Weights of a small image classifier.
Model: 1.87M parameters, 64-pixel images, arch pvt, norm layernorm, depths [2, 3, 3], widths [48, 96, 192].
Training: 11300 steps, batches of 384.
Data: trained on made-up ball-and-stick molecule models, 89.0 epochs.
Rows from block 4, named by matrix and row number. Rows with one number belong to one attention dimension. Each number is 128 + 32 x the weight over its row's rms, rounded and kept within 0 to 255. All counts start at 0. Numbers have three digits each. After the name is the row's rms in percent of the matrix's.
# q: attention query (model.blocks.4.attn.q.weight, 96x96), inputs 0-95
# k: attention key (model.blocks.4.attn.k.weight, 96x96), inputs 0-95
q.28 093:131135109105141203128111161097135115118091143139118155084139152084144133149127077087112071159099145081105149109127047063177116091136171109101111153107161145084116161074101091100114079118129106186091125120125157120086121083163096151079072114145097119117117088157140056174085133169096103149
q.29 099:127158190098157119098078127189090180098112076108186169099101147154124143161150137114154138145101122145155137175099115126089088109125121137122144132099106097156148104103074208064144125135117155114195081148138082143109130079140139070144134092105160090198172157138104099141085100105098150076
q.30 101:112108134151117077143192203085152131140122116146074086197127104084064099152118117114072083106072117083133102157162126103065110156128156125119115189168109166111117158109159129144090109046108141111139114132106164137113182104121138123156179139135077163158136174127134130140119180082099096142
q.31 104:094120100131147118103135173101197165163141096133171106117123091120099163124134153073125114106127142193153144136093108124122180104119117146179174155199130126141085148103155131134114105123126115159159126215151139106064146114129166164182040120137152154075121125091098144102098190146076164083
q.32 101:151156104126102095049078125095165144102126089165128206116121098163117133089140147158213141127132144113156137151130163112155154118124113112129113142141122116102155121106140063119119169130122095103070126095130123108054173135085188118221158115130160129089174157127107104133116167121144218146
q.33 127:121183193128119104108098102071129101087142084140084129170163121118131187160114175184161114151109094125142170153101098186125158198119112210147113137105139146101151112113161097079127121093097099147113105112087065149122190131142147133138111126075144098169141107131151103148122133026139114122
q.34 107:099171149098118141109139134169166115151141181159144138129064192113153171179139117167199098106100122063114148116096182100151140181178156169138101148187132148116161148134127153147124177086184154151115113112163186152176186139142112080082156089117165127163101128149159167157145135143125086145
q.35 108:131187100153180114184200179134163157129091132140107087063147073134142102097105132128086132132106118071127062163111166125140140163112142112143082156093127148102162140115141085116112080108131092109117065149162164115132137113145136161156162091111113128116154125139164074174145146156023172114
q.36 095:150191100076139083101106121118161216075143140117115136142111126161090119093201118083095088138094124087136102102111129151119110089128159132175092084103185104168129153112125182081091084120142101103120092133130089130133087132097142157142142058114176150167086180105149109134140188185133123130
q.37 101:127179138131128139143150139113134099157127107129133100111103176109131094110131136124111183121170108169109096156121103104111080139126138109092052121083113158104160210129128138139145042134140077167136116083140084103115036190142126199049114093157108143111166089123144078150122093156133096133
q.38 114:150121153177149119156114133187155137122087168135144130127106131223085070068146113133094081106081085082047157107139120147178142115151098116070150134143146086130121074123161134093116129130134133143139187126157124097167093092067141154090069119168137118152106105108077128119105175172117160131
q.39 123:129109088185185139160128141081094123147144152137141091182106083167088090116115163142110133218152056177127130140151128126101156114145086145165142160119135133126089153120146167116205148221175070159116143159101117160125144147159133118116131093132094158157165165101143116159152130096102174181
q.40 116:184069153136152059100149163168169174133103133142135109140143093113119119192151104153139116141112173135115116112153120132105151127121130159200109111149143172155094139091104185105167085128213143100084137150112080119129083124118110131127151075115196045112168140085112125138189143149100129182
q.41 116:107106108074110120108115141128153143200180128160121148088059110128110168066132121153096109123124119090155113163083180100112127127126149143105097089102180102142114094150133163153119151177158114177066106151094136176156121139114064095163151119116153060138114138060159168145081103149185132195
q.42 096:173129101156163121109116095125211175128124137063121142125136116151150140104164141096147117160141093128150095061106132167160177127122172162119123092156140094090156123135158093124107204128218117202167101131120133125079134136137142122211204105132152106111138125113134107161121185123122160178
q.43 095:130134078112068124094115056103139126169129137130167148153117139120115163076156118103183126116172111147164175222107149071087141133145134079108140166056156106108156159105134122114060135176136170168146168185172112104096147103151118124102145153119076153117158147102153132118133169086185142108
q.44 107:159162111161087092144169106131155122175107183123140167168185126172106130145079063133051071169168089181125167142149083089133169145084146132137128183112115201081082124097109156152120120141156143109096127190134151123112100102154140100133102112168121103126089096149124158124116164147064149109
q.45 102:089145154123071139169163122054103146094181111125128130107118127080078136104121114095116126121109196181134155187158134126192150118134121136158075133138128150173166057156155100152141131139064142161131090169137140098164130185168087133070090104164092129151115089168136097167153153176168151138
q.46 116:100108113077103138192121163131154095173161085081139084106051069115139171188120114152075085149105140111133139155116119108109161137059123124127107115107133081102117067138030153133112078159136174078145117152154052151113151138166138166105108108146115099115130118136137122116124140197112132111
q.47 113:119152134145136150140135184114094154110147063156059161073196078094118161111155107152074144129143171126119161138124099123187130129143168152145141139133169105113132154111118139123184073111113110067125096149060124061139126130210133144149116165130134141126142138112201074106165194140164107116
q.48 095:160068146129163108130184168090137114110113156156055136124100088110151109161159134113109188182164159065038112139137151129057110078140118142174145148101115092073098117065100119136140128176149104121187144083119075115133063144162121119151099097095153094134142095102112103108134112131119144126
q.49 090:114132111199137114202150125053105122099113147131077137182145163138156088154150145086180141180157142134220110133164126148111162123153202195079112145127141135113106081095182165115140144166132147141081125139081109142136093127144100086107140161148171131071156091119160111125168120132108101142
q.50 090:139185093112090174128056120115076197104117117159111134108161118086132130066096194142121124146127029141131157162127087128144086134128152136128133129164132125059170100177106118117165123162184102135123116156096116155098118122096156156103155127105071101102132130148177094133052167093121166142
q.51 080:109143136105111075128075133100115140101140092179124155159151138091048154158139134178127151141162153130175093069103116103146125140154129163163110209149128132118128073173183071119146113142132165183135096180083123090086150087071142132111127092156115141127095091141110058095123176092116094165
q.52 093:109132067146119093119145122132075084121138101158159171186138070131158163142119071082148142139150110148170171122133131118088202134075068114076162152104146136155113119159176142098110111127098158083096170159116095098134104114122119050117122171109100076140121131121149193131202129116090093085
q.53 092:152148087148121166133115140137063202108125121108137084162142113146132119155140132121159106098115128101127137167093147109147053132204109118113123147125174078108199137122125080166156134114101102102179128118056147101109162091097145110128129110204125224147135109168119144167118130135155212117
q.54 103:152117137117152085073113141154133124057147180166138144142130118168125167126110084123125133147128157123151064120125209135104172197119127151097088114165152088153138148111076112089086161128057176179139152140172097156119135121193162086175100135155155101171104080111142103098061132095143129120
q.55 090:173104094140124110092099124166160193170172091126098131132174088130114132142096141163100156181200101147075105168190118122063116068103167133140167143118145082161117124051101189114152116169150136131122148113138092101139123135126132162104118108154062147124141081150162113162154134168115061096
q.56 081:144149160105190178107112137096095122162131081133211116127183153155138139183127135113194115170110116153205157096135129114148193102105151207100116102077138117144087117087090145104069125169131143098134151135125129103139116104113147054076103137189110147154100110104162179127129151109143146114
q.57 088:108164132154154125151064115138075136153130094149127165140125209087112114170103131168156085146180109103131112099079071160166196070115089096182129114169176139131120084127108107101119180207106134139114163099127162152165110098109152090119080145074140154105119117101092118130121159062106118120
q.58 080:158200170156100147133123124159118165089103168138079199122117110175103062139141130112156146118171115120111163150138154138141170149164147123102097123085131098150137167128128084089132119192207141118082097082144086165151113194122134094157097116140171093171119094121084132163104190077159135164
q.59 100:143141123096166087105129111127170138110167093163110159069138083179113154102167136118154145075155131134117132128138147107131133132163178187115117142081197170195122189074184112126087102126121097196115132176186134116083151122141141127125136126159163118121112185187102154084071136157086095155
k.28 090:213150158126153129133123123091077124130128218134125175127110136141089105110105046093106096126164102120148127153101175123200132140122150163104073168154117119139124170102128164130101175088175134145133110116130167108146063162206070100151160125125087099133150078148143124122100167155117129078
k.29 100:129207129173167163091186169071146135092106155159120074070139146112151107087109077130116129131132111103130154105109119062168150087131101155172136128087117131143133169166120086132145104174156104094116197140208093119112145145145075139171175153152149101105167139089146105088150126156178145156
k.30 098:113109055127135161095095085140116175135139134136163114210150130139135103150107099081157088143140108102132058182127124120134122132099125144120155119140143156148160081082105095175191091119108105112152140186102167121094165098125105109124051156131110202117126123168092116103128110075097163214
k.31 103:128160111165124111136134079164122148115128141164138095140140149159147159152175160135191111076184126160067152151134152106193088155133085093175080110099074094095094122120093086096145126188129105161104112088169118070146183103097165106125074169104063142143140133151114168143148090142093085101
k.32 107:141162171101099149150181101132139101208112110124157172131171139115120105128125150133095140119102125147134171201175086129110118157106144180122128138123082082168136167159134064132175145098109162189103096109135069136068182140194121085174108124185152099103103125133080153092146157117161128082
k.33 120:103184136148064136171128070031116120155161105115095161177156120093105155072112181153155099158112067123145161178129100151088099160122087097128105137143144099113146107153186129149105132129084112117155073134090130105113148169093132114174099148121136174105089143117149096121109215093158109110
k.34 093:140167177110155164169123107152073089102183106168080100151124074073167126147117099138112142141109119130147014119181117160136128145106126100127131110186092090096160106135145092160120073094092117121167192132112152114153103136127155128140104156181118143180083101108164148174080131103136177150
k.35 101:114121110105117167141145091151171154174135067134097098127119138106148109163133178124069119182148103135120151132112145116169147114199172127130103169170107142081164131097092126101138074185142169087121129169165077111102111142133148167135097086175141053132133064119173094083071193124096157131
k.36 091:084087156152086086084138092149134098121123084103155139144135137086115124148098126091073090072199119117150096155147178127200140109078129107116140177169123115111068131150135189101138136117126161129116112156153158080126059111219147144151153132106130147136107087135096071073147126094171146092
k.37 098:119153139161153110151105105164121162099121117187117091043118111138115109107107112174104134128153127049142089127065099154093172129192115093146114103203100120074196179154159122126104116177150135084160128103162159138132089140139153175077090119119152097157076086134187128120135133143158149102
k.38 104:091146157154135116164077176174173119140145149115098116121073116135170124095092117128164113124162136114131184132096137138201092140125141142072083195119121106147080142157107131160097202095110124135049197150173170142127132137153077150126139080121070106150110114085115129087075120107070133143
k.39 105:149074180147141045080077193114198128156137108098117121155160102104166080135142125170146103213123135167104152146120148114096154125152123142147095078128138147178053146103109122115152151196178146096132125161135103185122104136123111142147129091081137172123114180075141103145163154147118116122
k.40 106:142129085163155190118155157111139199176119157122141138132135070104039135126142113121047050151160127169166136079145166159179176100125111110148083096125100160177098139127130165183117136147176149146143105173089172129148095164142117141154097104131131109098135139105136136173184107117116095160
k.41 101:207136157181118079110132104184104073103135116162111157145139120153168103181116105063103180162081068175131115125146172178109126180096132106145084097072064168127153168094130104087113100089081142121109150120109109073103109122162102148162115145127148147192136131161140101119132116132086158130
k.42 098:155096124098118075166161083126092123138190152177120115148140161119132084145111106089093146178101074143107129124073158171148110152074168178125101190169050136107141144112158128064135127152121128090114065130097122117065096108163123091168125111158126128124098064166128111126125124059087141152
k.43 093:185121122107119080105118098163048136084141058133139149129094121177197106161174152136141200082144136115117107168086137132106167121109153095106116154141160098123130134148174060099121144110077132143131079102175151164125151117227147101169160136118154141160115113129108183138163094120163155120
k.44 110:209146119103103119159095165085146166104096046092156135084125096111125044110186121105111116160143102123126165108112151122135158108168100166134155155074150128046142172067160153138111088116178118109099103163105124138140116121141079185148174128147160159111112130088152125153110108104071133164
k.45 102:156114155122074184086131044116108104064089103125126116100179159124122167127112134099175152074164123123146138060130149130200108181132082134129113133136179081093139142097155147099118112150103199161064109117148131097115157154105119149125137157108161093143087131096170170176100100138138184157
k.46 105:119180106071136163097119183139154112115174073144093087075140111128077139145150121118117156135119161127125126120079134166156175094150105137156189130100091157161122113162182083141137062135201087034117130121091104129136172091190158191144146143142132099082151111109136115118106129115113156086
k.47 099:118165098136140100170154117094176145129141098110114094144162153110072112223157147106143066108120130063170177168110151111177120151087121142113107117084161143121173140134114187080089118130116142086110102101123107160133144150062155156132172115181137137090129142125141060108128175201185112122
k.48 100:122133152059109140101139174108146159127104135134109107141072051099123079132179110088060101171131148118088122109083145127105168145111101108035144145143117059150069162133098182123142083170130150134157083129122082144182091085115095117138132095095108112090144124140194080110129134137137160134
k.49 094:203133164124127174127109117104127149144108128131128201144142111120074080149164109099152116163145147105161110173134136088093211119151109112165172109103104157066139134121187116143182135152171133144173104182142113171132080066135041073139147102096078099115103143127097087130149165122129113128
k.50 095:122155131140067136159128174093133146121127172125153121129143143144128145126113154091123101127150145139138154114096097130105131108154128107051079016128162187142129138146138193072144173137136120154128065149074157094054133056136094135127117143144113093188204093119121124126093159152167093132
k.51 085:102098113155146142170117188121113091146113143107152144111152138115135187120111214169172122120153173111199101140079095132134146174159150114157135123137156128162091116138153130189212178094136155114067112162093143140093094053161097051128122129143109105147165140097135109101084143170151136146
k.52 102:092157140147082102111194117144104103129092077122097114089185158097125081084131109115166051140122135152113101158122137185160114122136116081186144126140129091117115082169137111171179106096151155131144192139147126136113137080085172179155158113137100155125120113048085131119159076077081096099
k.53 085:119193143100142085179146114081166135101163066118136097141164176137115098132194122109117136077135168116108139175130124087162127157150057125125055102107140108114177117093179082092100143118149118130076090141140100108165156104193093099110112139157146162101103136167141090132053159172158141118
k.54 091:180105118129131143152089134131115130162161101175115149136121102137185063159153121140110093146079172099139104117021163109128159083105121137064108134122121149108137138109147123116172083047132144139165193072156141122160048123110095067053096111130154134121130121157098127131108156145152151139
k.55 084:084073093098106162211150138062107141122153108099138123119109149158112131111141097102093081141141142123144071163086126094135085070142078107089115078108119158139111123188091212160147111140116176102099111114065112156086086119166153160142127163095059122129131153104135100091118123138149107186
k.56 089:073164115150124113164134121103098101189109082157162167071114116083120085123147126095132083118101133096102100082082178106143100098115177113124147117153154162191101128180108127136175200148151107160150130114077123186133077043151139098183122157150109129100093114121127162142092069137108108101
k.57 096:085146157140164160137082150092120144166151148082181218154158173098099109166114118155131096125104110138134120177034124155093103139216149093076138176154139085165091144121105177134141169148131090156120110170049167150140149078126135155110134114105155131117110134132130119117136096167162120109
k.58 084:135170156120136138175031139082130181152128176130159136178144089119126119185103098139106096197173149146136123128141132083124153152149127103115112122154117137124129119143095167138124112163193145112164162168088126117140092133072138107116181088179121130110188085109109147144050165203143125179
k.59 096:106129141171116103045158137126125078163116134143125122158077126130213153097093160146153126169148111083090095148110102132183074119138125161134092103093193157159208103098165137176160144146147117134091113104180101148132115108174093099171171163148104095098139148124162175123071116137112169159